From a checkpoint of a small contrastive audio-text model: 69.8 epochs.
Rows from block 3 of the audio encoder of a small contrastive audio-text model, named by matrix and row number. Rows with one number belong to one neuron. Each number is 128 + 32 x the weight over its row's rms, rounded and kept within 0 to 255. All counts start at 0. Numbers have three digits each. After the name is the row's rms in percent of the matrix's.
After each neuron's rows are labels from the 100 clips, of 14848, where the neuron reaches its highest value: "top examples" is what is common among them. Only what is clearly more common there than usual is listed. The data: melodies that start on their tonic, played by one synthesised instrument. In brackets: how many of the 100, against the usual share in percent.
# fc1: first MLP up (encoder.blocks.3.ff1.fc1.weight, 512x256), inputs 172-255
# fc2: first MLP down (encoder.blocks.3.ff1.fc2.weight, 256x512, transposed), outputs 172-255

fc1.180 102:163121141150155159125152090069155097112123105135104153148123125109165187072077127134142146117150158077135063067148103093075079054121125094088139155115130092043087164128148104105126175100146156110129117073179085086127151092099140082150109124154177108086
fc2.180 097:116069123149134168113173143139169120100166102181174110144121169112081079100141134126128140192121089183145057112114154119136183129115131171146106164144151072164178129091106102154092188188134132130133169055102130100133142108136142149149099192083111128161
top examples: bass guitar-like (48 vs 4.9); piano-like (25 vs 5.3)

fc1.151 099:089117174125125116145143164128155127098107158118134148136115112154060098102047122109050147118093110102161081140169134115122111112146156049181151126175152117181095138122143134135129157191108104148051126177050099118159066146087143151114114150154076103123
fc2.151 101:104143143138180097117164097163111110142136112126130099140108134178161169130177162164191116121187133129099150095083136086151113182149131093143122120106133129122158107115128135096087139100147116139087114114174116109086155124086099095123119088149149143118
top examples: the note C (96 vs 40.7); tonic: C (26 vs 9.6)

fc1.36 103:131123105106132126048121086166134178122096161162108118126133146109125122118141168117133115079140141143166066096092087120112126092116166129122136133143129082134107120179121153165077208145102151093157125097127109090153143123138142081115199098177139116134
fc2.36 100:120087120175099121196139217139159129163120125105119126147118150078094145137131121157153158139095157153110170168152106120116111153148129104178095110133172172110159106123000104141134163117187111177106157137130136149144135127143166114112119180159087137136
top examples: staccato (50 vs 24.8)

fc1.171 096:130126147090159172038168098126160154099172157165154109073077140170144136114129178080119113135188113099080110180139160220167101129179119162160104158167112088113069120103119116138039096103141108163131130135107137121132090148143138121175121094145084157122
fc2.171 098:119158125176132147171148091182104055109031157182107114179121098123128146118143118080158079126143164058131127099159199187121148166052112146121117144169167121131133128142163066113115145103125096125162168087194075107117114100169153139099062119091124144093
top examples: bell-like (36 vs 5.2)

fc1.69 083:097131164080126156118123137140135149100058092104124105097116140110065152093129121082102178061093084111115172072137154158106114094093118118105127164136093118134186147149146128130152142068118183121125108105134124132112103154165156137099106137138066110124
fc2.69 089:111118086110116131118128112130101170197180141113107127083131087125146106148174154143127159083162123120193218102165103133151117158123118178098134083191137113060119077118072160174125141129168121163180112117115150068089127131098109119110106164094073157095
top examples: mains hum (33 vs 7.1); pink noise (26 vs 7.4)

fc1.398 110:124150145135111072108127111158168145130145054087127123117089130143127127058138153112159076074117108153141146166131140072107221094178129114114124123121138088087154084100099180106103158105125142164045148106149069131183133158133165105163078148160146165113
fc2.398 099:139099164100203157142115106109149083139118142168143203171086115125141176130126119084157127137128125134207144146128124103139123157161152143099188112124143150141163068123109127097125053108118104123130141144061098098061069137108133149190130187133116117129
top examples: the note F (83 vs 40.3); the note D (71 vs 39.7)

fc1.251 086:139091078069179090183166111133139131097132131096190148118098117090196134164108145098096133136085103136141120130160147168173117138108128114095129160110096115112154176110130149074133042095140070076140097080147143093107123100099077159079157085193145136074
fc2.251 088:116159143179126137074192105125110087173090135144101137123176110147052147095169097090089154132200131081132154134076178179140097121107106187134107104164123112134102124138182083151134076084141125177198090145088149124125138151143112102063102158105037114123
top examples: square lead (53 vs 5.1); tonic: C (25 vs 9.6)

fc1.416 093:125114090108070083163097131118174122155108087127124104134155101144158170108182128150136168142165169067145104140133107155148097102094130173128125174111179156133084140128114111107154127131076139061115114159147096166148091094131167092176118136178054168166
fc2.416 093:188119122159071153123167145159130143101183155120176149120126129102091125100180088105112089104105129129114023105112143155169089133216149122139103068116120136146114177141188131155141162147226120145130134125152155136118095149102081138137083139113105100133
top examples: the note D# (98 vs 40.5); bell-like (34 vs 5.2); tonic: D# (28 vs 8.1)

fc1.453 097:125055101100111133131105118177114153049066142117134092214167093113162151107111132139116177095128111090121131109149127154187124154094163180159093175150127159087135120119164112148129109095180165121135061100147146153139094144169089099089124140144122141153
fc2.453 102:121101108132110112144157059100173120116118076105149124131114126120104207128076129086105142130105139170092108109182093119113144129196032136103209188118137159106107128126155192124081128088087188121133088190126120112136129089146111095114093095156176120176
top examples: bass guitar-like (30 vs 4.9)

fc1.473 107:098101142096200113116136074129156234108120150077109139135120160163100119131122084151153100168138124080078167136149122133145124114082131171130049134105150128100062088107079174227089178212114151111089132143117102137155066136128127143090118149113127126124
fc2.473 109:234138147168038109121105091163039201123183133190124112114160140109141139138113093172105203067147101131161140085112140102081119117105109120099165155139112176113155096143132174153167202131109076119128115092148102074094085120084093145141174132192087151082
top examples: staccato (70 vs 24.8); bass guitar-like (27 vs 4.9)

fc1.184 081:182171109105116086093116138134123129103150082064108107134082183119125133154131116073125110129158094128051132083112179108098196080173090111127157202202209134125150170172151060138136130147145084098136195157082121098114066102144140152100099110108132184080
fc2.184 080:170100125100092103174189153109150147140094108123126137096146113096111073144139117117138159170153114145101154128081140067169113121143106198122105124169110177121108114114151148140119096154150151157147118148151123078099139108116156099098120119154107134085
top examples: the note D# (75 vs 40.5); bell-like (73 vs 5.2); the note A# (70 vs 40.4); tonic: D# (45 vs 8.1)

fc1.494 105:144147075055107200092173117128111077096116122161144102103122127107168135146167103187078142108153172120183145163125101161105149108076136182080139146183106186070138102143148182161211147174124109156118076162123114107122109155112162132101142132087104100087
fc2.494 100:100144136050102144163089135135080194128184155133112113178109126120189170170162169161132071107112101135171133136126158111134149150103108077141173139147100120081071157138116140090147148117117152069144126107136101196156169140103123132117074081138126136182
top examples: bell-like (81 vs 5.2); the note G# (71 vs 39.9); tonic: G# (44 vs 9.6); tonic: A (27 vs 7.9)

fc1.245 093:082044128106120180091125157176053122075138130089148172104151150124106126136136139075076131142052146089124137100160120118155147143170100146207136161096172212088147162154181201100159128132144175165116138099182115120095133102150138145141122139148187135128
fc2.245 101:125160115134095063141143116119171172161125184158121128114129096155140059129143177100093144193113123097116135141085138167128097131135141113121132083188134124123111130092095077139110135198120135158176115197132136154131123127061091109119160115144098084168
top examples: the note D (95 vs 39.7); tonic: D (34 vs 8.1)

fc1.46 138:175115132117122175121102169090113174155137188136137128092095117170129141126166200168098081075110140106103081121174106150106160091076099106090197164115198164097073146123185096142151132081091107115118130154112142121142151116117126157136144155155167170087
fc2.46 143:141086164189134128108122119134137085084080169169144138120074106111166103144113098124167077171104077070212141144133137181141163105138123137085107121132049109154152118137153140144127119108046122161161150172150122072156089137063123130101106152123167137144
top examples: the note C# (98 vs 39.2); tonic: C# (31 vs 7.5); mains hum (25 vs 7.1)

fc1.124 112:046170085145181173144124132209143140097116178142076116115104170167124138102108188163187068120138157113068125127141125111157161063159066123137121130097146097127186149106115020134139122125101166082106138130186172090133111148044126089113134132178149113155
fc2.124 106:158095099202114136090157133093171087080139179108123102076120064090128127157153152124083184075108121166163190119107143131089126110121148133126162110112099132155184137147123150093157133101156176151102072214172105080099138130114180147139118173105122132133
top examples: the note D (99 vs 39.7); the note A (72 vs 39.9); tonic: D (47 vs 8.1)

fc1.28 101:153104139159087144148134125176187105149163130135129113104156192076119136154110115121208113112156104130214208074101144113155187108133113120099118142125118154131193114150175193101113137166070075115116156060081101077152102118121152089135183142109141118134
fc2.28 098:107111136132114188044116125144062162156170128151115100117161090190111103084158121051147156090096114117145129135138156176133158124117143168162170114091150114135092124142141129097168108095113100133117150167074166179139141122171090141108124192131119138147
top examples: bass guitar-like (44 vs 4.9); square lead (32 vs 5.1)

fc1.384 083:199093174161128073094141142094129129109079127138166145177124146097124130122119059131166083150102125125103208147135096163140155123118128114173102116180133088120118115078134130127143176111159073137130116090154139109162098212137136126080114098202156037142
fc2.384 083:127179126083139166083054127186128151146119136154140087102136154134142170047188144140155103105118110107117062116134170128120135109113150072125102177123151154070145082154113132106090120181112123129125123133088105064094110058151120134144166129133137142106
top examples: the note C (97 vs 40.7); tonic: C (47 vs 9.6); thin (high-pass) (29 vs 12.1); saxophone-like (25 vs 5.3)

fc1.44 105:140111080106123094177100148053112081076123141098173121140109098152128142159154218122085123152132064139085077116168186083144167154116114132170146182151110121145127074124114154134135085081099159117168079111123120138118138139083110136124135090094122127140
fc2.44 103:140133130073138136137158190160175138140097071141156085112158151183158124102108090127181161212103118138137123113200116109146097087055141159097172105158170136165129108167085182109113160114111216083134113092145146134129163123129070148107145156119092118146
top examples: the note A (86 vs 39.9); the note E (66 vs 39.8); tonic: A (42 vs 7.9)

fc1.341 099:123090139144120086154075137121144082147149151096097137096077100115084091182137124117123072163156083153135128140155180143195104100118145130114124106155158161154138134137152154168204178094119172153143108119109103123125141130114099131083061139091115145081
fc2.341 102:119086167147095156086152089134138160089172128155106092069214117120103093125127137141085125176110088157129101187157136181115149108126174080106181139139169049208125146125065076106133147132134151134125152157172191076141168133132141121140150116147071159138
top examples: bell-like (67 vs 5.2)

fc1.53 091:175169114050091069151158059118060155135117161145141094097109153165100117090148081150108111111108089107135080144167154140127116119119168154127120103131127102075127134169103092148137141131134070092193162119153142083123104053227148163129053086122121115163
fc2.53 089:050130131176120159107140157152159115126054142125196130110134148116123167150131079144116099120153101090162077142164134130110105122137116173126099100120127191110161152071166146090151146140147133134143094133077135147115109096107072102103137074114106102161
top examples: the note D# (83 vs 40.5); mains hum (33 vs 7.1)

fc1.78 087:145099139131121142160148132097115238069082128130081098106131155125173099099104087173117131067113099063146128117112152118097065121125148141179156113118161101114126144111195125120151120127062134169124147122121157163186159116085142122131096167174115166097
fc2.78 091:139083188152197086148101120122142116170139205144118151147135154111111139094129113126194142082220140179053156137117113113158105112111127103157116112177147155109104046152086108157066129161109096091120152118147182130120082139161084160114173092130079108130
top examples: bass guitar-like (50 vs 4.9); mains hum (33 vs 7.1)

fc1.105 094:148124167103065138148160144107144122074114108101119133087095112119127141113118137053073191158053144158115185118130128154158088175149179100109097111124113108121095098183173073113133123130108173159116113151065141115097096107123078137141076165128133063077
fc2.105 104:167133141093159105115067150136170164130153167077128167114116148140122142078133112171140128149103123068137100145147136066120181139090116141152113159145144118119075150117144136171135171145077099161132192128149117118216104201086152126158143130170171194148
top examples: bass guitar-like (62 vs 4.9)

fc1.77 107:126137127117144123155118189153094178108119144097116092107093152164150099196059139122069140090100067164156112144092108101128154163151083184098124076125124064184109134142187077178117147138122132133109148140135133167163054114133123144073117133135165098136
fc2.77 097:134145137073120117077149098122131106143131191141155129144136137073168164134097111132084118153149171086134142107097186070124149141164109121158135109134156075139096172141131145112108147129130105129094141160159117159125124144106133132214163106168145156154
top examples: the note D (71 vs 39.7)

fc1.463 104:113112107062033093182140126131176137128119127124096139108126164129161130123138161113140079129104086156140131148103109080126081174096137170100162102124095120118155090173125147145101167138118143172135109195132114115092102152135179083123177093126101133072
fc2.463 103:146137205120119079170131118174194129111080110132124119099150148072065161078172172133068081148104145129175120132069154128116098119159101145056131162130124113080132100128152099130123116125094157159138132132205109129156088128049104119136043097156111125147
top examples: the note A (82 vs 39.9); tonic: A (34 vs 7.9)

fc1.417 091:102124077093103116100115201156120100157033150155173089088111149144148125122146107126122106107131137116051142109091121132140148074182145152095122148149134120159131166124153091103114163055084120130068115129102146116116167123130149126115117111150119187071
fc2.417 093:103153131191129108190157074126092153091128134117107056144186108126097134124128209118043089129147161138149124087157138076076149083121075156084144171146106106114129088104163103148155113132215153160093115082168078110193134166140128175155085193071139120152
top examples: the note D (93 vs 39.7); square lead (42 vs 5.1); tonic: D (27 vs 8.1); rumble (25 vs 7.3)

fc1.291 090:106126118155166122162113104153123203116125073073099138177098169115145075108135119102127139189119154115150205156159158149161165167105151114147141111152163054119147190104127164183137163154115125118196190091168156110097129114085126084091138190076154226074
fc2.291 093:131166136113121091093172103112130081121131092121081132034129118130160105137146129163124167130149133130159153183112149162126168095105229157165112168168130108186155109154153133096100119171131113129076119217077177073138142145185170133146101123110153121115
top examples: bell-like (96 vs 5.2); the note G (68 vs 40.7)

fc1.504 088:085157092095135123023174145136140115116105145151101131132113137100143153141085144077098104148167051113063135111122106097173157173106136153129115113175154112129087115132157129172130124144124133166170106082163186135174103135123124143144088205125097084134
fc2.504 082:187176115140148170214105159028158186128159110146082144196146133134096099116159113163190123173139114118180138131150125154111163139140105146070141114127091120148115173144120138148130128099129101116102031119107157143076141152112148068103118122109167150134
top examples: the note G (99 vs 40.7); square lead (28 vs 5.1)

fc1.446 090:105097091156110132138158139151170156121085128094149136070126149136101126147140150125121086135110089099081132108047061128164135153164043147154121142149150166104115114110111099160075122104126139156133132157090137150148148143220142113137119147094102111134
fc2.446 084:141148142065109112117169114133082127136075140155095114133117074101098115126145158189117152076166130152075134109160079129138131049138154166116140140122160119090163091160110202089152078127151103121111137158156087146151174136182156152075130122100085123111
top examples: the note A (72 vs 39.9); bell-like (50 vs 5.2)

fc1.241 089:121135091128101131156049171154086124137076130176117061064169161084125138175123114130142105111177071053095094096144141119141127199132087137108150087128140116124182118067086134111144123093086117121125124110195159086126118119133085142136139150181081104113
fc2.241 088:089111108163126148102146066120119187120153081101140136168141152207164164100156081134147160031096206124162135126163147134107126127140125139134127197088108150098193111163090140090127118124168157161092108131110072135109102133173066148107090150131128100184
top examples: the note C# (91 vs 39.2); tonic: C# (49 vs 7.5)

fc1.413 106:099119108135147155090140110085095194087067193124099110147152085083104141117081193149143142160150093118135139111150132038170140127132102134104108164142104099056121112120120155148144181104073113088101123143091108097138191150099142151126129174162127105034
fc2.413 102:118121095114138070198127146149123212126116108139151127106093127054154125148109132135166152084161144114102153144163179174095090140084163135102146042164115041162144147109074074167081095164094162134157134107083117178127084084116112166090103085108169172142
top examples: mains hum (39 vs 7.1)

fc1.218 104:161109127193178141103115110149149110093111154119116118156150144120127154115127151118143079150140145111098091159145153105165144136171123155108113122156111113078086103108100155110132083078088163122107093038217158121167187132109105129114075133103088157142
fc2.218 103:112164107091123154129106122114080103123100140137127110090057121087130157125112098073101162123109077112097118097118127086177176125127153156116163119132157151141164110130155111125152163144158129078101146139073150067115130106155164134134074172174135113130
top examples: bell-like (77 vs 5.2); the note G# (68 vs 39.9)

fc1.35 088:136101156147147178115097183109092126084115128127125122145127165123166112143152130088184088098129082145132200153196161143152129185114162112166106185110110125125123134114122156133084140101103127119105082093167195168157114092167135161134167140145127083140
fc2.35 089:124119106127143047130092156120142140132075113129104141132150131099126135090131157179058112183096159114108075096139065045091128130157044127135094156169156173122157081135161140100137122144135209138203181169103101162112124154127162101132133092129159118109
top examples: the note C# (66 vs 39.2); the note F# (65 vs 39.8)

fc1.294 126:155129135087115171183117128092199146062117136181141112126144154141161166090157144138143065090129153104229171100122110098146114166151087139096149114122147112125135129095124123119110106179095089139126080199194114129155099086116150125107218152157160087105
fc2.294 125:163150136173103125110133101130113109166094151136101140144116120198112225048154111089085075088174141080069131137118189159136151095096108175135155066141104113106051113134159093082146131122098208145130152115081154106110168096106135104115076125137182125125
top examples: square lead (56 vs 5.1)

fc1.409 103:142089140183082111107131163237111113111108208111142157181119121151096122162141130128162115126178099156115139100119083164124165105168178135134129159126126130074111088095140110121115141128140152138040116122163110089143094160154116115149111155147073104119
fc2.409 099:099104088168091110093178147096163049194151214080157133153136122137142151155072129159150118098154124123142186133150130148126109095079093161118087143124118127166199100121125094061107121103176141117130094184091109161095139142105159120101097122118120095116
top examples: square lead (38 vs 5.1)

fc1.285 085:132121115093115101038115078105175204114117178140097175131092118080098163120155150157141066082181132142146186150091149142129141152117161158116187109165122165133124189155144131121174179054072116147151099072052145090101113143151134184127101157181132115101
fc2.285 089:125128134133137135209128073189131131127154112115139020063070098146151182086092111178184175165221137132051149125156116151122161156121154159204128155160114145122134110142140121201147157137156131132135053133143118131107116085127111150097129163165122101061
top examples: bass guitar-like (39 vs 4.9)

fc1.374 110:131163144141143116117124065106054146095160104128139145120155122099079191141141178139153137118114121136114091142131125120145107080125146118077164099075115124079171099098096099168162102138111120173064083092123126136110148133102114157121178093175127164163
fc2.374 109:103109113168189074123171170135177108134158107137132103120104126092114127201170091127137186095077146171127130095202101139116159138158161091118157139135117085125145146094166143113100127098117089162164143142132168090123093052112160079110126185115095143140
top examples: the note F (72 vs 40.3); sine tone (25 vs 4.7)

fc1.317 083:143135122116119152121142178110118122140106190143076128119094131128166121121103186146126105152153169110088085134086167106062056100139121148099117156143132092103133125094154100068068120102141143119114118127138112077155103109177139111146168097102111097098
fc2.317 081:092084095122112137153131135120136151089158067177148122099112142134129126117116127132165158078104128093152109178092118130085152126200105068157100079134132071090132125151152091127077093138113049118092096179160101091116181129115100078160151130122183154210
top examples: the note G (77 vs 40.7); mains hum (30 vs 7.1); pink noise (25 vs 7.4)

fc1.242 112:187074159136161109114121134121100111110137129177148153137133115089161105094143085137108052165130153162098127111143126151148142166125111122161149105199147153124136112155104184119096137110030120139112103136135139068181125114116104185159091163118148101138
fc2.242 104:136135135195107129162152164063131162136104082131103084157167104069133149100086050151202115098168109190126160081121109141132130136112068114131118143154159152146131163077121140175116088129106182100147160099125102160184135130172115096173187160122125137154
top examples: the note C# (96 vs 39.2); bell-like (41 vs 5.2)

fc1.353 119:127127095093147219072140102114061141122159127138174121099133132094139103089149146117123173122061081130118130156083113177139141161151106090088124138170132187178119144163094124121128115158120107119121095085081142096109154121127100132109124107142110176087
fc2.353 110:146131116174124172125204164164177120087105095124100064117126145137105145044065146092101150105123130174147084129157179077160148156102122102096096147092157140152138117152194148133147125122128139115117139187232076143124115117152122139123138086043162166095
top examples: the note D (77 vs 39.7); tonic: D (39 vs 8.1)

fc1.97 119:137140158133118082106052071111113208065100168169113118102100119094074099099114140139169201091126171121134122115104130130083069126132169167164073103102130141151113110133128122143117144178119116126098106112144140175119149146129127120051103139093153178136
fc2.97 127:172140090112122074081133078167154174111149154128084148125111142176152097097201124104135192110174230064086219159105125116123155164090155162139157104067110188119181112184143083143138184121135147108167107123099171187130122147147124090132096155108139099151
top examples: staccato (65 vs 24.8)

fc1.225 121:121149127072075163153129140122169107146132102158100125123137135121113127173158160095099111095203113164133150133082128086134148135089086157138101172095079157105104095148112146132136064136066205126104134173187097154126142095155146099110125102120052095119
fc2.225 127:123142100128079142189121102123169130176084196120106122104123118131129122095150101148126094117212162160127123137054102108136134091158182168127058095194116130172130156144210085132188152146105179164062093153150160197110197063103133093154105091135078058078
top examples: the note A (100 vs 39.9); the note E (67 vs 39.8); staccato (56 vs 24.8); tonic: A (46 vs 7.9)

fc1.335 085:110121096086120146138171103134156144113109133094095132126154126141127143107120126112078119091118087103090138121189132134085119219107112110140099151133143141154118170105159081115157154102132137154120083079167119152170060126101148128097148100096122125138
fc2.335 087:131144113127109169140100096131071093135109100127167158114120101113140175121100138066137152153112157152123131065141151062116158132185077142158146145197123103190083099124105163167105129174132157174129129118153127119102147121139135157117095111090166125120
top examples: square lead (73 vs 5.1)

fc1.157 106:144089100143087142087137093100144134141128136170072139142129115120111139079110122096126077097172098114104118113155130148108131145129090116131150107064138150093135091125186182167124156109123127114128126102150130128193125047196137157132120216171099196102
fc2.157 096:124103081175148115099124108117140138133119135131115117117100159098118085130125119154122155134150094116152166117058157161094133091122128170066138141105186119136080140117156151160142146099129079091079121053211155133102150050107149096105141208100137173173
top examples: the note G (83 vs 40.7); square lead (68 vs 5.1)

fc1.378 080:127128164139162147108144074197142089111097144123122173099146181132102127125130142086149054126160176080102106161133143105071078127126124129115162132156180154155117140107109097124117069108108137099151165151136169101100167178092184068138142101162127168126
fc2.378 079:137068119098126189148090178123137215139102140113104120128206091132109099104100089131098183077103121169202108140117169152154150106139132163117131128128104154122067038176152141143165111112138200138143097150120140141075096099110100162127086157088131184155
top examples: the note D (97 vs 39.7); the note A (65 vs 39.9); bell-like (36 vs 5.2); tonic: D (30 vs 8.1)

fc1.387 127:129124114161137144084117118122133112161231132135155099174152116081111079100171053061109111083114124146149086077109131134089132127092152092124096052123140135166127105116184185106130110172167119115198115133113105162088095116089143125172136088173144135138
fc2.387 115:123119125142123151083107150079111144203254117131132104198127150143114210182118109080150126173138152114113152164143150156143118091172136155181182186083175139168150138123135085143119075108136146101111145069178096173086159153148101117160128129069161082154
top examples: bass guitar-like (44 vs 4.9); piano-like (28 vs 5.3)

fc1.492 103:106104104100080160142097075122097178092097140129127168146157122110156144130114122164124154067094123144128110085159151145118154129198159127096107186111208196047103106134151073127121100149154141135136134120096176149168070141096162157153151081113072139115
fc2.492 104:204123094120086202145171102170103092093093142127137175138166119157114090110128145146144148082140089113175116105137091189160100118091083151153131125047102196143139121121125101141116085159140085087116156136149132158196118146090144117125115113133107079182
top examples: the note G (100 vs 40.7); the note D (67 vs 39.7); tonic: G (28 vs 8.1); saxophone-like (25 vs 5.3)

fc1.452 110:122150107048084146160109135148093151091141176137183087124128140125121119132136164139122152107112136119203124104106135157118115107148124100155176133146139130168120106126160147125132079161101083054185172161082158092191156111061158153100186135124159106142
fc2.452 107:157094109172168136176112193093158158139166132134108138096138133173063096070122087108162160117137113133173170164096123123142124115093092148126109098111131167109107142136144097191141162103169081143104140178098158177123158152164097129164116150098089121215
top examples: square lead (85 vs 5.1)

fc1.487 101:101104101183131146094125160181094126101117122124134107143126109113167128129136109148105124189129133172061118100103096128091121106056083126165198098081100097131132092173088190115140160101117104150119142159131156086131149107155112184159121115121116141102
fc2.487 100:186110131052076110105087127094147120143155134145130130152100060091230144123139167124118141133127130107152102095120135077154119126136106114153148170161134107074131134138181112171126134100161084107121086136132130109153117085097085091123150116095123072088
top examples: the note G (85 vs 40.7); tonic: G (25 vs 8.1)

fc1.326 099:147142117104091075161079123099100111074148230166087168135146180088158095087107134171139134152110204146146116093066113120065137153093093146102106142123139100074086165110154132118104121096165114101193135082080163156129134107093188104135200069146171106132
fc2.326 099:128141110065151092150162170161099102142198162093155149130131133136146176139169125182140187172149130178158157120150109129181152133099103101102147146111090137098100128126144112189069120122153085099112103150184116116103126154159122141138130160131117132075
top examples: square lead (26 vs 5.1)

fc1.431 079:116143109152066105131116092113120141088146143138133134126106126130166139140114192092120111124080127080156094088083161150155195122120080118167165190104083154171134142120162118139099190139141097161175107127133127140140080129134119115030149153128154100096
fc2.431 080:114095122153118148099151093100126115148106170176120066177153076095098095084156130094148154126120094112150159066130139115098190123187147157053133071175159061124113065088073106149095072124054149124112130098073113170125088115142148137141103117155119120169
top examples: the note C# (99 vs 39.2); tonic: C# (35 vs 7.5); thin (high-pass) (31 vs 12.1)

fc1.427 086:113115106139173087143096178129161130130072136069085137126122163158098119094138131149133086130157090114173125092096167112155074160151101112135186089205141146081160165153112122153133079086115172193124101096202130154144116139148026116123185102074155123129
fc2.427 086:139112127169076126147131091042100139030157164128144198141116135137141163149116106147046123080157116111092153132120172137125147170145176201152099114104116124126135117173159041108091086100100149117126079165112147180109133141138113104094131120101139087099
top examples: the note A (82 vs 39.9); tonic: A (49 vs 7.9)

fc1.203 089:173117089130082166095142147122102176093124089142116121113088122142135129154074250148144123147136112119103161190182128134178118092161213120087115099159125140144108150127125105152172176105118145079107176125061155157184158132117097147143119034135105103120
fc2.203 085:105086119107148145190135168075154075156100188107145092144129157162137148102117132117113079172125188156137129111117074129103198123115063146150148149114138184142084118192154204134151139185121116123157118136223187171099170119145133079132132153133127137143
top examples: the note G (96 vs 40.7); tonic: G (39 vs 8.1); flute-like (31 vs 5.2); sine tone (27 vs 4.7)

fc1.16 107:183115070098112139136131125134078203122145130104077159129091111135107101125109154169109144096094202119188106126134093128095107071109117104132117182089211154060110115152140118129147105200130124099089114135159144191150133135151109101043125142105113173144
fc2.16 103:146126168136131130117123145141139145175135157137125206221180121137075111186112110188138148154134181087081182251126132087148095144097144159157072092127102137181183142117074116160135111151130136104141148072135152165167136167200116169115192068064158152125
top examples: the note C# (80 vs 39.2); the note F# (69 vs 39.8); tonic: F# (30 vs 8.3)

fc1.45 079:103153133059101057107114107108193183103091116137145138128140062114190113096088141131090126143086144095179136129113114134120126135092122148133106090189131171084133093145113114192123122156118064104142162116104144153051111123157120165089133150088130193154
fc2.45 087:107167081143182125148154124154108138134109149176159098148122169149072192118175171162098158086143120147109104153120137184130126128146153119092137101099068164111131110102171106081196154116111137132163093131124167166179161194071143101114094137131169120187
top examples: mains hum (45 vs 7.1)

fc1.88 099:101156128121000123144117173148166131090179094174157086121087133163100087153101041150117158117160119120189139152095080163126132099143147100179160121118091085115140098143149148121141097178119086130096140120113146152131111073147140163074154084060120082170
fc2.88 097:133138199082166105162117087177122145141101096119119113145138130146067114113119180150106132094122125136109154082155142134118171191118073183141072146144105104129157159176165143109146099052080118123101120073154080168153112133140100124109116139128126119143
top examples: the note F (74 vs 40.3); tonic: F (48 vs 8.3); tonic: F# (26 vs 8.3); saxophone-like (25 vs 5.3)

fc1.305 086:157153085070132118072134117142101117156148107114079154132157251097104071094106089029096123143112128164109083125113124157149181073148146117135147108127098064128086158109112189095132128135181184128076095101098167075145163089134140133141082125096139166138
fc2.305 083:103127070135088108187132143160125075112108099132083135142128142148152113126116139196136176143159124127120160147138159159115123089088124129118072155088170110157124107171144104091115107108092166174147138129141160207126095177089114160135189065135085104064
top examples: the note A (71 vs 39.9)

fc1.418 091:176105201112047138105121099163141235110117139130179129118174122131179132097072194150124130155150148151145138111119130099075139127123157149084080134143100127117131075180117103155104120152136142115164084186106170146119143147116118103078129097120129077120
fc2.418 096:142117100100151117131126095148185126107122078147166131129138150157098155161155185085082128163084120122126126185103131082055166153142129117126103126079134130125129085137097163134124167118188151085106105186140146184095121205132083107157087175154134148140
top examples: mains hum (28 vs 7.1)

fc1.82 120:090186116120113114112139124137154125122089104081163132095166101131188116168129172088120125166140076151116118076159151151106073144126067103146146109093126156189112183124129094130138088121101139109197180092147091102126124117083146105138118102091085118144
fc2.82 116:148086085103126150153150116095063118130106068112185129125101156158128151138165031060073136180079099130134135091085141123146100074095160148180057109104121088168207156090166069162120124135102096141098142164128115090120128158130152153102144115163087071112
top examples: the note A (69 vs 39.9); bell-like (60 vs 5.2)

fc1.40 100:163114126106036081105110123173111133095127172161167158110128118120123156076099133124178128140134151094137106130136116101110086161179114128145190108124147105125142112134156152187078173133159143078089108196170151106111154159149159097107137117176169121178
fc2.40 102:122081151121162112107120097161141177124111115133160103144119135111138115130103144073117149130084168128205182152131124126051140116157149139165165126094099154168175156094098129110105078190100107165140173164059132115115170099061114112148108165141133133133
top examples: the note B (69 vs 40.1); bowed string-like (26 vs 5.2)

fc1.450 098:189087132135120144116108165073065104101187163117237116131141138128097160198174139118181138120067150140120138098123114156122046141094163126104140074134082104097134116134120125159113125148104128151143068065075138126195161128131196112112150097159107146122
fc2.450 102:170138131111119136130144108096141074152151149169077143129138138181093086128172041140148154141119199134102147121128090107108164092132140103119064189100141096109085126164083098106186136114102146107143086182172186126094105164102120167194175067125113080179
top examples: the note C# (76 vs 39.2); tonic: C# (53 vs 7.5)

fc1.377 091:188157080126083102189196069126133187159136138113138105122168077104115144119152139089129087150097117084127170192102073091184145185148162142101066077149074108145158112159177163148132109172167123146149160173148153158110144081103164135124219060147132160153
fc2.377 095:143212164146125090110080157140107136093100088132168164134108140123120100127082103123120149149135086143128109138132084157097049109127158069128147177134154162153107184125100144144124132120097180071196067144133129127191156211163108136077084097109096089139
top examples: the note F (100 vs 40.3); the note A# (70 vs 40.4); the note C (69 vs 40.7); tonic: F (27 vs 8.3)

fc1.104 093:113109119146090114121123131253097219105119101116123101093116109108073133149162097085093146114104097123169183133139135104184139132045129140080145069151136111137123187155176140126140152196119116150106152104081121085113112144129176088077148157145133143170
fc2.104 096:176114108106195127138125123076111172178094148128099152103134128174097157122081131118186170099143139147180117142139121100118137096151132159131095179155186160161150095156111108183143170130111117126161101073128153139107153116151152108149087144118089198091
top examples: bell-like (40 vs 5.2)

fc1.437 100:117125066139187083132067122145083138171146187092099142091088104124137118122103084103117199130145075138148131107140121133119158073126173099098162193161168142112148146166103128151138077119155113143110131106129062093145137142148116132128105232123171071112
fc2.437 094:091152181176091144116132153157124114141150158169100157103148125173158100113132131034127127193102114122064124156126089135074131181108105089145174109131135132144104151095137162144103158110135156127143167166132157154134088156090106211117137100141150144158
top examples: the note D (82 vs 39.7); tonic: D (25 vs 8.1)

fc1.76 090:140096094102117094097085184096152201136114138154168122155150098112134123100140074148130182070120163115117147128095129137159187208184079149105077056105146040111102081106094123153108113156105113084091164180172164101089100166149153109109122128173178131106
fc2.76 097:109153143156112161103160084168104092141147164153187097137088158131167147094069166081179157081140113149165165134204140143129130135082159112117131109120100062170166144141124166121107158163139143185159126120115114119114129102101149158150152177164180174175
top examples: staccato (54 vs 24.8)